Weights of a small segmentation model: 72500 training examples.
Rows from block 4, named by matrix and row number. Rows with one number belong to one channel. Each number is 200 + 40 x the weight over the matrix's rms, rounded and kept within 0 to 999. All counts start at 0.
# convs0: first 3x3 conv (model.mid.0.convs.0.weight, 288x288x3x3, standardized in use), inputs 15-29, a 3x3 kernel for each
# convs1: second 3x3 conv (model.mid.0.convs.1.weight, 288x288x3x3, standardized in use, transposed), outputs 15-29, a 3x3 kernel for each
convs0.184,247,201,200,294,195,198,187,267,241,229,224,269,250,217,265,228,232,247,215,281,198,219,160,160,207,172,174,217,183,208,198,187,182,205,161,168,246,248,232,220,212,262,220,181,229,200,207,171,255,224,217,249,203,180,244,259,238,242,215,266,225,245,261,280,237,223,248,195,252,210,222,193,269,231,245,220,187,243,246,219,268,261,241,196,146,125,192,210,226,257,219,256,209,242,233,214,213,251,279,206,216,229,219,280,228,198,211,185,107,244,214,226,226,249,225,188,232,181,176,229,193,188,246,176,203,212,240,184,220,223,220,202,219,221,222
convs0.185,257,182,175,217,192,214,171,296,207,245,238,266,244,228,258,246,235,273,193,235,226,198,179,149,237,225,202,222,184,187,157,207,142,199,176,166,221,239,264,262,224,215,206,160,241,189,210,186,265,243,184,213,153,170,262,284,258,231,206,210,233,256,257,290,258,232,246,207,245,217,212,232,273,230,291,226,200,225,239,259,302,233,264,233,206,190,198,209,150,222,285,289,232,260,223,217,226,236,231,230,232,244,228,289,210,200,237,231,135,252,225,236,196,222,210,183,186,201,213,225,227,269,233,187,222,211,255,189,223,231,202,163,188,225,217
convs0.186,176,199,249,218,207,241,246,260,255,259,263,222,261,278,226,224,228,200,207,252,216,188,224,177,169,114,161,132,163,184,168,225,233,189,178,155,144,160,232,190,188,183,172,181,212,176,233,251,192,233,280,197,179,191,189,205,199,191,192,187,221,255,228,199,249,233,178,202,232,241,251,239,242,243,260,258,235,241,258,242,214,267,223,254,144,137,163,230,261,244,239,212,233,234,223,206,249,244,229,224,203,237,226,164,261,201,214,228,164,206,235,190,235,213,162,137,177,271,204,240,206,173,181,219,146,180,197,218,212,208,225,240,208,227,246
convs0.187,239,203,189,213,189,190,256,217,272,217,247,247,223,233,213,230,216,249,205,182,169,223,198,131,254,241,168,191,212,223,236,210,177,255,213,124,259,200,203,280,194,121,232,194,226,173,191,251,251,171,227,263,166,182,226,237,307,213,182,248,229,185,229,285,220,239,276,165,244,263,194,228,255,218,241,252,190,207,236,216,250,236,268,274,244,175,238,204,184,212,271,204,250,271,251,209,266,216,226,236,229,247,234,205,267,261,272,295,159,139,235,242,142,210,257,141,155,220,219,203,210,171,250,207,209,260,142,247,248,178,227,229,170,213,215
convs0.188,266,196,198,215,224,225,191,280,245,221,242,269,226,264,278,257,232,236,235,237,210,196,195,197,217,184,182,216,156,175,231,210,161,189,99,204,247,266,245,255,225,216,205,205,215,214,203,154,255,222,238,217,154,165,222,262,254,240,214,244,213,266,248,245,201,242,249,209,230,175,201,218,229,239,257,234,243,217,226,258,273,258,257,206,174,196,186,183,194,215,248,261,251,244,193,232,269,180,249,209,244,204,239,242,187,176,231,193,134,217,256,262,238,212,241,201,209,209,225,225,167,202,207,137,232,210,237,208,214,241,215,191,218,242,238
convs0.189,187,198,219,197,188,226,216,262,251,250,256,208,228,277,229,241,236,211,222,269,221,187,232,192,169,130,101,143,180,177,172,244,220,194,184,165,123,189,215,176,195,194,179,187,182,168,232,204,186,269,274,184,174,201,201,217,196,202,202,221,240,267,243,184,208,239,175,210,255,199,238,215,265,242,236,254,240,234,235,276,228,252,229,252,166,145,181,224,254,254,231,209,210,219,182,206,228,238,212,239,194,232,213,172,217,226,227,212,211,234,245,234,249,243,188,139,159,235,217,204,217,142,182,219,187,183,203,237,221,219,221,243,217,236,244
convs0.190,231,173,177,208,155,188,183,223,224,233,238,289,249,196,243,235,263,209,264,238,240,217,163,137,253,241,206,239,211,234,185,225,192,236,148,132,281,250,279,255,191,181,228,169,200,220,272,270,258,279,225,227,147,157,235,304,297,211,223,250,218,185,211,347,254,309,306,191,226,293,225,190,265,261,239,252,180,215,286,233,279,240,232,267,213,204,201,222,231,218,291,258,267,271,242,207,246,228,204,210,229,260,208,201,214,224,236,247,192,224,277,230,174,227,221,139,170,220,165,214,203,138,211,206,186,221,253,251,224,195,206,169,205,154,231
convs0.191,252,181,157,201,202,210,195,266,287,224,213,288,219,237,239,260,252,251,230,266,185,221,168,191,233,197,217,225,191,205,222,198,166,240,186,144,229,241,254,233,222,175,213,203,210,210,237,238,249,234,211,247,179,163,270,275,265,235,240,215,216,241,224,303,212,246,245,197,222,235,221,221,197,213,270,234,191,227,258,250,295,226,291,245,190,208,164,215,233,249,299,220,221,278,244,218,233,249,254,231,256,245,207,263,210,226,252,201,173,197,228,247,206,196,230,196,205,181,203,197,180,189,222,172,231,201,265,229,214,225,204,200,182,218,242
convs0.192,242,236,203,219,214,232,181,270,254,235,237,251,251,257,244,229,262,208,195,250,225,237,197,176,202,208,177,219,226,171,202,190,190,209,191,166,211,228,269,269,238,223,211,180,218,184,225,155,226,237,204,210,170,186,236,239,234,240,252,240,213,272,282,249,213,215,242,183,252,172,190,211,288,247,194,240,224,253,268,227,248,260,265,210,191,208,166,154,205,229,264,218,221,263,217,225,247,222,244,221,211,205,238,271,218,211,238,230,120,207,196,236,225,201,226,192,226,196,204,227,187,228,219,156,197,193,244,192,188,231,222,185,222,253,251
convs0.193,235,151,167,218,166,192,178,198,257,217,221,259,248,209,243,215,230,231,250,238,211,164,159,147,217,237,201,238,276,224,164,195,196,205,162,152,278,228,261,264,188,208,211,159,264,238,266,240,244,238,278,205,146,189,254,275,291,206,224,234,234,185,234,311,220,257,244,218,239,264,199,214,248,236,244,226,207,244,258,250,293,209,234,216,230,205,252,250,236,226,311,234,245,266,224,212,242,181,214,247,211,216,217,229,243,204,210,214,204,190,225,186,193,200,180,142,182,205,170,204,195,156,220,203,188,198,260,249,174,209,217,156,190,150,235
convs0.194,247,227,212,223,180,207,192,251,262,189,247,287,272,227,232,259,213,236,200,244,231,167,153,165,238,198,201,219,183,181,187,200,151,238,181,182,217,238,264,226,188,234,203,179,197,218,219,183,215,236,197,217,179,173,280,277,245,224,219,273,246,246,259,298,236,201,254,210,248,237,231,230,288,198,241,227,197,208,263,202,276,261,264,232,202,183,162,199,206,268,228,253,247,293,247,240,231,255,244,229,241,204,174,239,217,208,221,195,145,212,216,204,258,239,228,200,225,212,180,211,193,228,224,149,198,184,298,223,211,195,242,170,200,219,220
convs0.195,226,173,190,217,131,134,164,154,181,219,225,250,225,213,218,212,209,206,220,211,196,160,204,174,208,232,218,205,251,223,175,191,162,216,141,165,288,202,228,259,149,188,207,125,216,267,279,305,225,197,241,209,62,119,222,251,276,193,188,231,233,145,173,208,218,258,240,178,192,240,160,159,227,229,276,216,208,272,237,224,262,196,201,251,192,109,187,241,152,192,251,242,247,231,217,213,217,171,233,210,221,253,213,195,266,268,215,238,197,195,212,167,166,149,159,143,112,198,135,239,184,119,231,237,170,197,235,218,215,207,173,133,190,131,170
convs0.196,197,220,242,198,201,243,221,255,247,231,288,206,246,282,226,231,215,205,208,275,214,189,217,177,136,114,119,128,190,173,152,251,245,174,176,160,147,185,230,185,168,182,169,192,208,180,229,216,224,246,251,202,155,191,209,196,201,192,195,198,236,264,244,191,206,218,175,202,253,226,260,247,282,225,250,245,257,239,253,218,219,271,225,212,152,134,154,221,266,255,218,206,214,235,211,218,257,254,238,257,195,249,198,205,234,218,230,226,192,173,203,204,200,226,169,179,171,255,241,269,232,174,205,202,187,152,192,197,191,183,216,233,220,239,250
convs0.197,218,155,141,246,124,175,189,171,164,197,201,237,232,220,220,193,207,203,220,178,169,201,192,158,221,221,226,182,210,225,203,211,179,254,168,115,267,188,247,237,203,160,200,145,232,223,215,308,279,142,279,256,93,153,212,239,253,180,184,245,221,159,185,205,177,257,235,149,233,263,196,153,221,243,278,198,201,257,256,238,291,240,191,228,196,165,179,234,167,197,219,236,239,221,238,223,237,200,202,204,198,207,200,202,244,256,220,243,244,161,202,242,135,151,215,115,154,190,139,182,208,127,208,250,164,195,225,207,213,193,198,117,234,172,154
convs0.198,243,210,251,231,239,280,242,282,286,237,245,243,251,210,209,225,243,274,188,229,206,187,180,171,206,170,172,186,172,182,187,189,205,258,210,191,166,207,221,224,231,243,221,222,227,195,168,184,192,187,235,246,220,191,208,238,197,232,205,184,275,230,248,207,202,175,245,152,241,276,207,253,275,232,263,266,206,210,226,228,231,230,218,193,256,176,183,251,253,272,235,208,201,245,223,237,268,224,226,193,245,219,220,256,246,226,243,241,170,204,267,172,180,213,202,149,224,179,221,244,213,226,231,200,212,190,221,216,204,189,228,240,194,256,262
convs0.199,277,261,182,245,231,233,181,301,311,229,214,256,253,212,249,273,232,276,201,234,195,191,120,163,228,206,181,229,180,211,210,167,178,226,192,165,218,219,244,237,201,231,215,186,221,232,206,175,265,259,160,250,222,162,254,268,256,248,229,241,201,240,245,330,250,235,274,162,213,203,251,220,281,186,244,209,235,244,240,213,244,267,271,242,224,204,223,212,212,294,261,285,231,307,238,173,202,233,234,219,280,208,184,296,183,201,264,217,139,252,235,218,206,241,252,215,209,201,198,191,186,254,210,181,239,211,248,203,208,214,174,160,212,215,252
convs0.200,226,166,215,180,109,249,193,173,205,231,213,234,250,240,237,224,207,239,176,195,209,121,165,231,233,187,186,194,207,239,148,197,178,173,134,151,233,195,185,252,155,189,232,201,176,272,274,229,205,201,179,151,108,137,262,293,252,231,215,269,197,157,263,230,224,264,233,157,211,238,199,176,230,240,266,211,216,268,245,245,248,238,276,291,196,154,253,236,193,272,235,233,244,226,217,233,183,194,224,274,253,252,293,260,247,219,256,257,201,204,244,160,164,195,175,133,143,214,186,260,187,160,241,210,170,231,221,215,250,101,140,204,189,145,179
convs0.201,252,216,218,245,195,190,203,280,244,201,201,258,216,225,271,254,234,275,205,258,232,170,124,171,232,184,206,232,194,212,188,204,153,202,90,182,216,271,257,225,208,230,211,167,230,254,219,191,243,239,202,246,172,190,267,287,256,222,211,225,219,223,239,282,248,260,227,154,211,217,269,221,243,233,212,208,216,208,263,212,275,262,250,228,221,177,242,206,188,285,248,246,245,269,208,224,211,228,227,220,310,196,226,263,227,219,271,223,175,225,233,208,210,264,223,186,192,203,195,199,224,226,250,206,191,246,300,209,201,216,188,160,216,170,181
convs0.202,233,177,194,213,120,122,162,180,178,223,218,225,228,206,221,201,193,206,178,189,230,204,127,219,212,232,217,212,238,189,155,199,192,257,145,127,286,187,227,235,159,182,174,149,228,245,282,276,205,152,192,219,33,84,201,264,269,200,189,245,214,128,170,220,219,224,249,155,192,237,149,175,221,230,258,204,224,261,225,191,257,179,216,252,177,138,220,239,164,194,242,233,235,215,195,211,177,120,219,243,233,223,204,219,227,196,202,228,249,198,221,176,130,112,172,146,109,183,151,191,147,135,191,232,167,200,273,239,212,212,153,165,260,160,190
convs0.203,180,187,179,234,144,189,235,178,258,206,200,240,218,243,220,213,222,195,236,237,174,156,167,127,160,224,207,188,259,201,203,193,189,230,183,152,244,211,187,279,206,190,237,145,242,224,232,253,261,158,222,218,122,192,211,229,296,205,179,271,207,191,218,195,189,224,249,177,184,279,218,204,264,239,270,220,180,225,247,224,244,213,191,228,195,159,174,249,234,228,226,219,236,255,234,233,261,195,210,223,201,219,227,190,255,277,266,310,186,186,165,183,169,135,197,121,95,223,155,224,180,124,251,242,229,256,187,188,214,166,183,102,191,147,157
convs0.204,263,213,169,239,159,182,212,229,237,224,234,236,235,203,207,260,245,243,234,250,213,193,159,131,214,233,182,243,278,224,237,195,181,260,200,162,275,280,236,257,218,111,205,151,234,243,260,255,258,193,250,237,120,160,293,299,276,210,187,244,203,228,221,284,233,260,278,181,219,245,205,224,256,235,205,224,188,215,243,243,262,265,250,223,185,142,207,184,226,226,279,236,253,290,235,228,259,225,176,218,221,199,234,218,251,227,243,243,182,182,257,231,161,211,256,189,186,262,214,202,239,183,249,191,189,222,234,242,257,195,230,195,198,223,202
convs0.205,224,188,183,200,143,176,172,169,213,252,238,269,242,198,235,218,245,270,232,240,200,174,206,182,227,231,193,227,257,245,177,189,187,254,191,166,273,204,244,254,202,166,234,202,234,248,291,273,251,230,224,225,108,167,257,255,287,220,192,257,236,157,219,287,218,253,277,165,213,237,193,203,262,232,262,222,206,235,233,229,285,265,245,246,186,140,207,231,201,240,290,232,249,300,240,181,239,194,243,214,233,248,229,237,242,227,258,256,169,178,254,225,175,213,174,135,137,210,178,235,201,148,245,211,189,244,274,251,191,206,174,163,207,162,183
convs0.206,235,186,186,173,93,151,146,173,226,223,230,245,205,208,237,213,211,237,211,189,186,189,148,191,230,198,204,235,228,238,176,195,193,246,182,180,291,233,221,250,180,178,148,139,194,292,308,305,210,224,235,190,80,129,242,268,289,201,215,254,206,165,184,263,265,229,257,201,204,208,155,232,210,222,282,189,213,261,203,213,278,216,234,249,169,183,230,258,207,218,288,263,257,236,205,211,199,144,227,238,275,227,193,232,234,216,193,228,248,222,234,206,161,164,167,126,153,184,175,234,137,164,206,244,146,194,230,199,221,224,141,131,256,165,228
convs0.207,194,200,219,181,195,229,202,246,248,261,242,212,266,270,236,249,235,209,245,267,221,186,225,214,166,107,121,138,184,153,174,265,241,183,189,174,123,158,238,167,169,148,170,199,179,161,218,234,211,268,274,190,166,169,193,212,226,211,214,208,229,286,253,209,213,239,161,219,252,208,262,208,230,241,219,252,270,232,242,227,220,254,201,252,156,145,165,224,271,258,223,187,208,242,194,237,236,234,241,217,188,213,217,172,228,215,218,219,197,226,242,209,246,243,169,167,174,255,208,227,222,157,178,205,191,188,195,236,229,241,245,234,239,243,241
convs0.208,223,200,196,214,150,228,215,191,178,227,236,252,241,242,217,208,210,221,202,251,237,147,193,229,213,218,168,180,212,245,193,202,148,146,120,168,233,191,223,267,178,200,245,175,178,263,224,259,248,192,165,180,104,137,239,269,241,252,213,254,228,175,274,236,200,256,229,134,183,268,196,178,219,246,260,216,233,259,245,228,284,226,229,246,197,144,213,271,206,282,234,232,222,250,223,237,218,177,216,239,229,208,278,259,228,265,286,246,204,245,267,155,182,199,241,160,164,178,144,223,210,196,227,253,198,257,302,239,245,234,137,200,190,184,180
convs0.209,192,194,223,201,197,226,210,256,250,238,234,235,241,233,226,222,219,214,226,260,207,189,212,195,162,114,106,139,186,188,168,262,224,167,190,179,153,188,231,175,202,197,167,212,187,192,240,230,206,251,264,186,175,201,192,198,190,185,183,185,209,268,241,198,246,224,169,168,241,203,240,244,261,259,251,253,245,234,244,244,226,264,260,253,145,141,188,202,277,255,243,199,198,227,206,227,235,227,232,239,222,228,233,200,243,213,219,224,179,204,234,201,223,234,169,167,161,262,211,245,215,177,206,234,189,184,198,194,194,220,230,220,202,218,228
convs1.184,174,215,172,157,225,178,145,187,148,249,200,187,211,191,200,225,211,203,249,255,237,258,254,268,262,295,265,223,204,250,170,215,237,196,201,223,277,252,198,257,286,211,175,255,236,113,185,170,133,244,176,142,159,160,169,225,188,190,240,201,204,215,134,174,244,167,137,262,200,168,225,200,250,219,192,286,256,212,189,205,164,158,237,169,239,300,214,216,227,147,167,168,160,151,184,164,174,184,189,182,216,175,174,218,163,195,194,178,191,176,173,191,165,160,223,189,218,223,283,216,229,294,198,192,225,168,185,164,234,170,115,194,226,185,213
convs1.185,185,225,169,169,229,180,146,183,160,226,184,193,213,170,199,199,198,211,235,239,225,259,239,271,260,284,268,231,213,259,162,223,222,158,181,234,269,248,198,276,287,211,184,266,238,122,174,177,134,239,181,158,184,168,161,211,198,167,257,197,194,213,140,183,233,164,145,256,197,162,238,223,237,192,191,280,252,197,176,203,192,139,229,160,252,333,222,222,254,164,206,170,147,167,176,134,169,200,185,164,227,162,185,251,178,214,209,177,187,194,186,198,172,156,233,190,205,207,276,202,229,300,198,187,222,166,199,167,245,144,95,185,221,174,207
convs1.186,143,149,119,158,172,151,152,133,131,205,181,201,166,169,209,195,202,210,236,246,232,237,253,235,254,265,237,188,206,218,188,198,207,197,183,195,213,219,200,212,234,207,194,212,202,113,150,149,136,160,163,147,150,151,185,197,193,200,195,212,180,179,197,198,200,183,185,198,176,199,178,182,200,192,210,230,205,212,230,194,216,168,184,172,186,207,202,174,162,179,167,147,150,173,174,141,170,159,167,153,157,147,143,147,141,145,137,141,167,177,177,182,193,194,174,203,222,178,191,168,177,190,164,168,138,145,206,214,248,202,198,234,222,232,233
convs1.187,211,196,162,207,259,184,150,214,188,223,227,262,187,211,278,160,231,263,229,277,193,213,241,191,237,279,178,240,253,224,201,259,268,187,244,272,235,185,253,245,195,218,223,243,246,138,150,163,196,219,201,211,161,216,201,227,248,200,250,254,198,175,248,226,193,122,218,287,184,188,259,190,200,249,250,239,224,185,158,180,180,175,225,180,261,301,214,202,217,195,194,132,156,157,145,108,212,160,120,182,193,134,199,232,139,183,195,178,177,141,200,181,146,218,190,171,234,236,257,159,241,268,110,195,228,108,204,247,261,131,158,249,201,203,221
convs1.188,196,228,167,166,231,182,135,186,153,214,194,189,177,150,196,160,187,226,236,248,238,259,237,268,262,282,269,230,197,254,197,236,229,178,181,204,250,254,217,245,247,221,222,253,248,104,142,175,158,242,194,169,196,162,151,227,206,200,275,190,179,221,165,163,216,172,160,240,195,161,232,210,230,226,231,263,217,196,211,205,187,135,237,165,224,315,235,220,242,154,174,152,146,154,201,162,171,175,144,150,205,158,177,229,157,196,204,166,174,153,156,176,171,167,204,180,205,197,283,213,222,294,199,195,216,165,200,167,239,153,107,195,206,167,201
convs1.189,152,169,142,152,169,154,160,130,128,201,165,172,158,157,190,172,191,191,222,223,219,228,239,225,245,236,222,186,201,203,183,188,190,200,193,190,209,201,196,213,213,204,197,206,197,128,162,169,142,183,174,155,160,148,177,201,185,191,196,208,195,191,195,194,202,190,187,190,195,180,169,189,211,212,217,237,218,209,223,205,220,176,182,181,190,203,212,180,173,192,150,162,148,166,172,155,172,167,186,153,159,150,145,145,145,141,133,137,182,187,179,182,186,187,179,200,211,168,179,169,174,184,172,164,138,152,215,213,239,214,206,231,226,243,235
convs1.190,205,235,164,179,242,175,140,182,148,212,179,188,174,162,229,178,200,226,222,239,198,234,240,253,236,272,221,235,236,248,136,201,220,152,193,212,263,211,185,277,251,197,205,238,222,114,179,179,160,220,181,164,180,158,135,227,225,157,248,212,166,185,150,181,217,153,168,267,188,162,234,204,216,202,187,262,247,202,195,223,189,141,220,156,262,314,229,210,216,174,177,166,161,155,172,98,199,192,179,166,224,159,201,252,168,199,191,170,186,189,198,194,163,167,211,183,216,210,262,196,227,269,165,188,208,141,199,191,261,125,102,196,199,216,193
convs1.191,198,241,172,178,246,187,144,204,170,221,190,203,188,161,223,177,200,248,217,248,232,238,236,271,240,267,264,242,199,249,182,209,228,156,204,212,258,221,218,268,252,222,206,252,243,116,148,191,162,245,186,178,196,150,160,220,222,212,260,207,202,220,165,185,232,165,155,264,208,154,236,220,211,235,213,249,245,223,188,213,194,129,240,172,231,347,242,220,258,178,170,148,151,146,161,128,176,193,165,144,222,160,177,268,171,196,211,166,190,153,164,199,164,146,223,171,181,200,295,215,216,300,190,188,230,158,208,178,254,139,92,190,192,186,213
convs1.192,183,227,167,169,233,192,134,180,148,209,181,198,182,153,208,178,185,208,242,251,235,250,238,265,263,278,264,232,208,259,199,232,232,180,184,227,266,265,219,269,263,213,204,268,202,101,150,180,145,218,186,150,189,169,181,222,207,179,230,198,189,215,148,172,230,180,164,253,203,150,214,190,243,242,222,239,209,180,216,220,176,166,230,174,233,298,216,206,223,152,159,166,132,168,193,155,175,175,147,156,205,157,166,217,163,195,200,156,170,147,157,178,172,172,209,181,204,206,282,217,214,284,191,187,221,167,190,173,238,163,116,182,213,160,210
convs1.193,209,245,173,184,245,157,153,187,142,224,171,172,158,156,195,178,193,226,208,236,215,225,252,277,223,258,232,231,222,266,181,202,233,167,199,201,266,227,170,264,239,192,197,219,211,123,174,177,158,234,173,199,208,139,136,198,191,173,265,198,149,175,134,178,235,159,169,264,198,146,225,197,211,187,162,240,253,225,173,211,182,118,197,143,232,333,229,181,216,162,203,184,164,180,181,141,197,204,170,159,219,167,178,261,161,216,212,169,187,192,203,201,173,165,228,196,214,194,261,197,222,288,188,186,217,146,194,174,239,134,77,181,207,221,211
convs1.194,187,228,172,166,222,178,147,181,138,224,194,178,203,171,202,207,209,209,233,249,228,265,244,267,266,288,267,238,210,265,166,216,235,173,194,216,263,254,193,272,287,214,204,277,256,110,170,176,138,243,187,151,172,171,158,205,195,181,231,185,215,203,115,182,236,151,157,247,184,171,227,207,240,210,190,277,246,200,205,238,187,137,224,170,247,313,211,239,240,157,180,172,147,169,192,136,184,198,170,157,218,172,198,247,167,216,196,160,188,168,172,191,175,159,219,181,203,213,285,207,234,298,187,199,227,163,196,173,249,147,97,193,212,184,219
convs1.195,203,232,184,194,234,173,149,184,133,215,211,240,158,189,243,183,207,236,217,243,211,250,253,256,221,252,228,250,239,219,214,267,235,197,197,198,205,186,177,224,227,207,200,210,217,179,186,165,192,261,208,203,208,162,172,208,161,157,244,215,139,152,108,188,200,158,191,293,182,171,244,159,175,170,172,217,216,194,112,140,163,157,201,126,216,322,232,185,215,180,195,187,173,187,185,167,206,215,181,152,183,133,183,252,178,219,253,206,192,205,250,162,177,244,200,227,273,189,215,161,216,289,170,169,203,114,201,193,228,137,74,146,225,206,189
convs1.196,151,174,129,158,165,149,153,133,143,206,172,179,174,157,203,204,193,213,231,237,224,236,252,230,251,252,229,184,203,205,198,209,212,201,194,201,201,195,201,209,221,212,193,210,198,118,152,179,159,166,172,137,151,180,167,191,201,188,199,219,193,180,195,191,203,185,198,188,195,195,177,191,199,198,202,241,213,195,229,219,197,172,180,171,191,212,202,184,169,186,148,144,129,162,163,153,162,154,168,153,166,148,142,147,134,139,136,140,172,183,178,179,189,188,177,203,220,172,185,166,176,184,165,168,132,144,216,213,239,205,201,226,222,232,244
convs1.197,215,244,165,187,247,161,137,204,161,195,197,235,128,178,245,151,230,265,196,249,216,220,269,249,208,271,181,251,216,200,206,265,263,191,228,215,223,161,214,237,179,205,182,218,244,163,163,161,193,248,199,221,177,154,160,216,183,165,275,219,146,168,197,178,202,142,179,275,171,159,239,151,166,211,207,199,230,207,126,193,192,134,185,145,215,307,228,182,216,180,222,169,167,200,154,141,208,156,134,147,214,148,192,246,146,214,220,190,185,171,230,195,157,218,231,192,226,191,256,158,242,301,141,189,227,122,196,206,236,119,149,215,200,229,223
convs1.198,152,183,146,161,209,170,146,166,126,230,202,210,194,169,199,201,206,218,249,274,254,255,264,269,250,276,265,224,200,233,209,232,241,189,179,219,261,259,223,243,246,218,199,242,218,113,133,153,160,202,171,148,169,171,191,208,209,165,218,198,176,169,150,179,217,168,177,232,173,173,198,158,241,239,221,239,211,177,207,194,192,144,212,172,206,257,212,179,187,144,183,156,140,162,180,164,178,162,136,149,181,163,160,199,158,181,189,156,184,159,178,186,192,201,199,201,221,207,249,198,198,248,160,180,201,147,203,189,247,176,140,204,220,188,231
convs1.199,183,240,174,167,242,203,143,202,158,241,200,186,234,175,208,231,207,231,231,251,245,248,230,291,263,299,281,243,223,253,178,206,232,150,192,224,274,248,198,297,284,206,216,283,241,103,156,175,136,243,182,137,165,157,152,210,222,171,289,185,209,226,131,192,244,172,148,274,209,154,245,232,247,220,188,301,272,231,202,251,197,131,226,166,252,345,221,240,278,175,175,138,133,143,178,114,168,195,181,161,240,185,188,261,183,210,219,168,200,168,170,207,158,128,249,168,179,220,314,229,231,328,205,195,248,173,199,171,256,145,80,198,204,185,227
convs1.200,198,215,199,184,250,207,187,213,208,217,225,198,199,204,185,199,238,200,209,202,203,230,226,208,190,221,206,203,237,229,190,225,217,207,125,187,163,232,217,193,305,240,172,257,256,219,221,187,174,234,247,168,207,192,190,193,176,192,219,195,236,206,101,183,233,174,143,308,216,193,272,218,224,212,155,248,257,184,169,140,127,194,195,134,209,275,229,205,231,191,254,208,190,199,202,199,214,243,241,208,197,157,171,212,188,229,212,227,193,214,239,175,198,235,179,237,268,217,248,192,189,294,224,159,215,184,203,186,219,163,81,80,230,170,109
convs1.201,211,262,203,183,246,193,143,175,178,276,195,188,217,189,214,213,225,241,214,232,229,240,235,287,259,281,274,222,180,265,160,208,243,168,181,202,297,255,159,286,261,205,187,271,263,93,198,203,144,256,180,154,175,134,147,225,199,215,285,192,207,215,91,183,258,172,119,266,220,145,240,236,250,209,174,287,267,228,196,210,204,152,239,155,263,358,219,222,269,161,211,170,164,170,188,157,155,189,197,163,250,192,193,256,196,229,205,175,189,186,191,222,155,137,245,181,181,214,305,218,236,322,210,194,233,171,185,151,249,135,78,188,220,187,210
convs1.202,237,256,201,206,255,209,165,214,149,203,219,213,160,180,204,173,199,227,172,204,210,223,203,240,177,227,238,221,213,222,181,239,252,182,157,195,175,180,162,240,247,188,203,260,218,186,208,169,192,280,231,202,198,173,155,208,126,158,232,206,171,176,73,154,209,136,147,309,167,154,275,182,190,171,138,222,230,162,121,168,150,131,182,106,226,329,207,192,265,150,262,192,189,234,190,186,232,220,168,170,199,147,185,248,171,223,229,179,221,222,238,178,172,228,219,198,238,178,256,169,232,366,197,173,231,138,206,193,241,119,72,167,207,189,171
convs1.203,179,210,141,195,244,164,164,197,150,225,218,224,178,193,258,197,286,272,240,250,221,263,281,261,259,274,211,268,219,240,228,285,254,227,207,183,233,235,218,260,238,206,197,212,210,182,174,147,218,274,193,228,224,172,173,204,170,165,238,196,155,121,148,209,190,128,213,277,172,199,233,177,208,186,183,241,215,152,136,126,120,130,191,137,210,302,233,186,181,149,198,206,182,196,187,151,198,213,198,151,182,134,195,247,159,232,238,220,155,193,229,162,207,260,196,276,340,215,219,157,246,264,140,200,186,105,211,182,241,141,124,187,250,240,209
convs1.204,219,247,198,199,252,180,145,200,202,215,177,223,171,169,284,162,250,303,206,251,200,231,259,249,257,280,187,249,217,220,196,225,217,183,231,250,219,192,213,250,200,227,205,208,258,130,158,185,164,209,197,189,183,187,171,214,233,188,272,237,155,174,223,213,238,159,187,247,181,155,239,203,188,206,205,256,270,250,157,206,180,140,216,177,238,333,242,187,217,174,202,170,156,151,149,103,198,161,149,160,236,168,186,239,147,197,197,173,194,158,202,183,130,179,214,184,245,206,285,193,230,290,138,198,221,104,202,195,238,124,126,228,216,235,217
convs1.205,194,223,175,195,255,184,147,203,158,222,216,210,183,176,228,181,202,220,219,235,192,243,238,235,232,240,230,243,247,249,178,239,243,160,195,205,234,192,191,256,243,201,195,223,227,131,177,168,173,241,180,193,195,179,170,227,208,140,246,224,142,175,181,199,221,168,199,290,200,165,241,195,214,213,201,251,239,193,149,184,165,138,204,148,235,305,221,189,217,194,179,184,166,178,169,137,202,217,176,149,187,134,175,243,150,200,218,180,176,203,224,175,184,196,220,218,234,202,238,180,204,251,165,173,196,128,210,203,259,133,84,183,202,192,171
convs1.206,215,248,192,207,273,225,145,214,151,216,209,212,149,148,213,168,172,231,176,201,213,206,202,259,193,225,245,258,217,217,189,226,224,151,185,162,195,196,176,252,239,183,202,246,215,159,168,170,167,266,226,166,205,147,150,222,183,141,266,220,153,212,125,156,202,157,180,295,209,149,250,177,190,194,188,225,244,184,145,193,180,125,168,130,212,336,227,210,295,191,206,166,167,178,173,157,213,214,201,155,177,143,167,259,171,198,226,173,219,190,209,174,171,198,214,178,203,179,253,191,226,353,219,173,237,143,212,200,251,126,66,178,174,163,183
convs1.207,154,161,144,152,156,158,154,128,128,194,170,173,161,155,185,187,194,185,220,214,218,227,237,222,237,229,219,195,194,196,200,176,185,200,179,183,207,190,182,208,209,200,191,204,206,148,160,172,148,153,170,168,167,160,176,202,185,188,188,207,188,189,201,186,203,191,188,181,202,177,170,195,223,195,199,224,212,216,224,217,220,186,185,177,188,204,206,174,175,195,184,176,158,177,183,156,183,166,173,159,165,153,146,148,147,138,132,142,189,192,181,184,185,184,181,204,210,165,177,170,171,178,173,163,137,152,217,220,235,214,215,231,232,244,242
convs1.208,187,227,209,165,232,196,179,192,164,208,198,172,187,210,173,195,202,183,220,192,203,250,206,223,233,232,235,188,212,218,197,221,230,186,150,149,204,250,191,220,309,233,168,237,231,166,214,194,167,252,244,180,198,187,155,198,154,185,249,174,210,181,65,171,216,156,145,280,206,175,226,212,232,194,147,245,253,203,137,154,144,166,206,147,222,318,232,190,241,168,223,193,195,193,211,209,206,221,251,188,208,175,176,224,181,264,239,205,182,219,222,184,216,206,203,251,248,202,258,188,207,302,219,166,219,176,191,143,198,160,71,111,227,176,152
convs1.209,150,167,137,153,168,147,161,135,132,186,169,182,166,160,182,183,190,200,223,227,221,232,243,226,249,242,222,178,201,211,195,190,193,193,197,187,210,208,197,210,219,204,190,210,191,120,172,174,136,165,167,163,154,148,168,198,189,195,198,207,201,174,207,195,199,182,187,187,196,198,178,191,210,223,213,220,210,207,232,198,225,174,173,179,197,204,203,176,174,204,153,190,150,165,185,147,157,181,171,151,162,152,141,145,144,142,139,145,179,187,180,178,189,189,177,204,213,167,181,171,175,185,174,165,135,150,210,218,233,202,201,226,224,235,243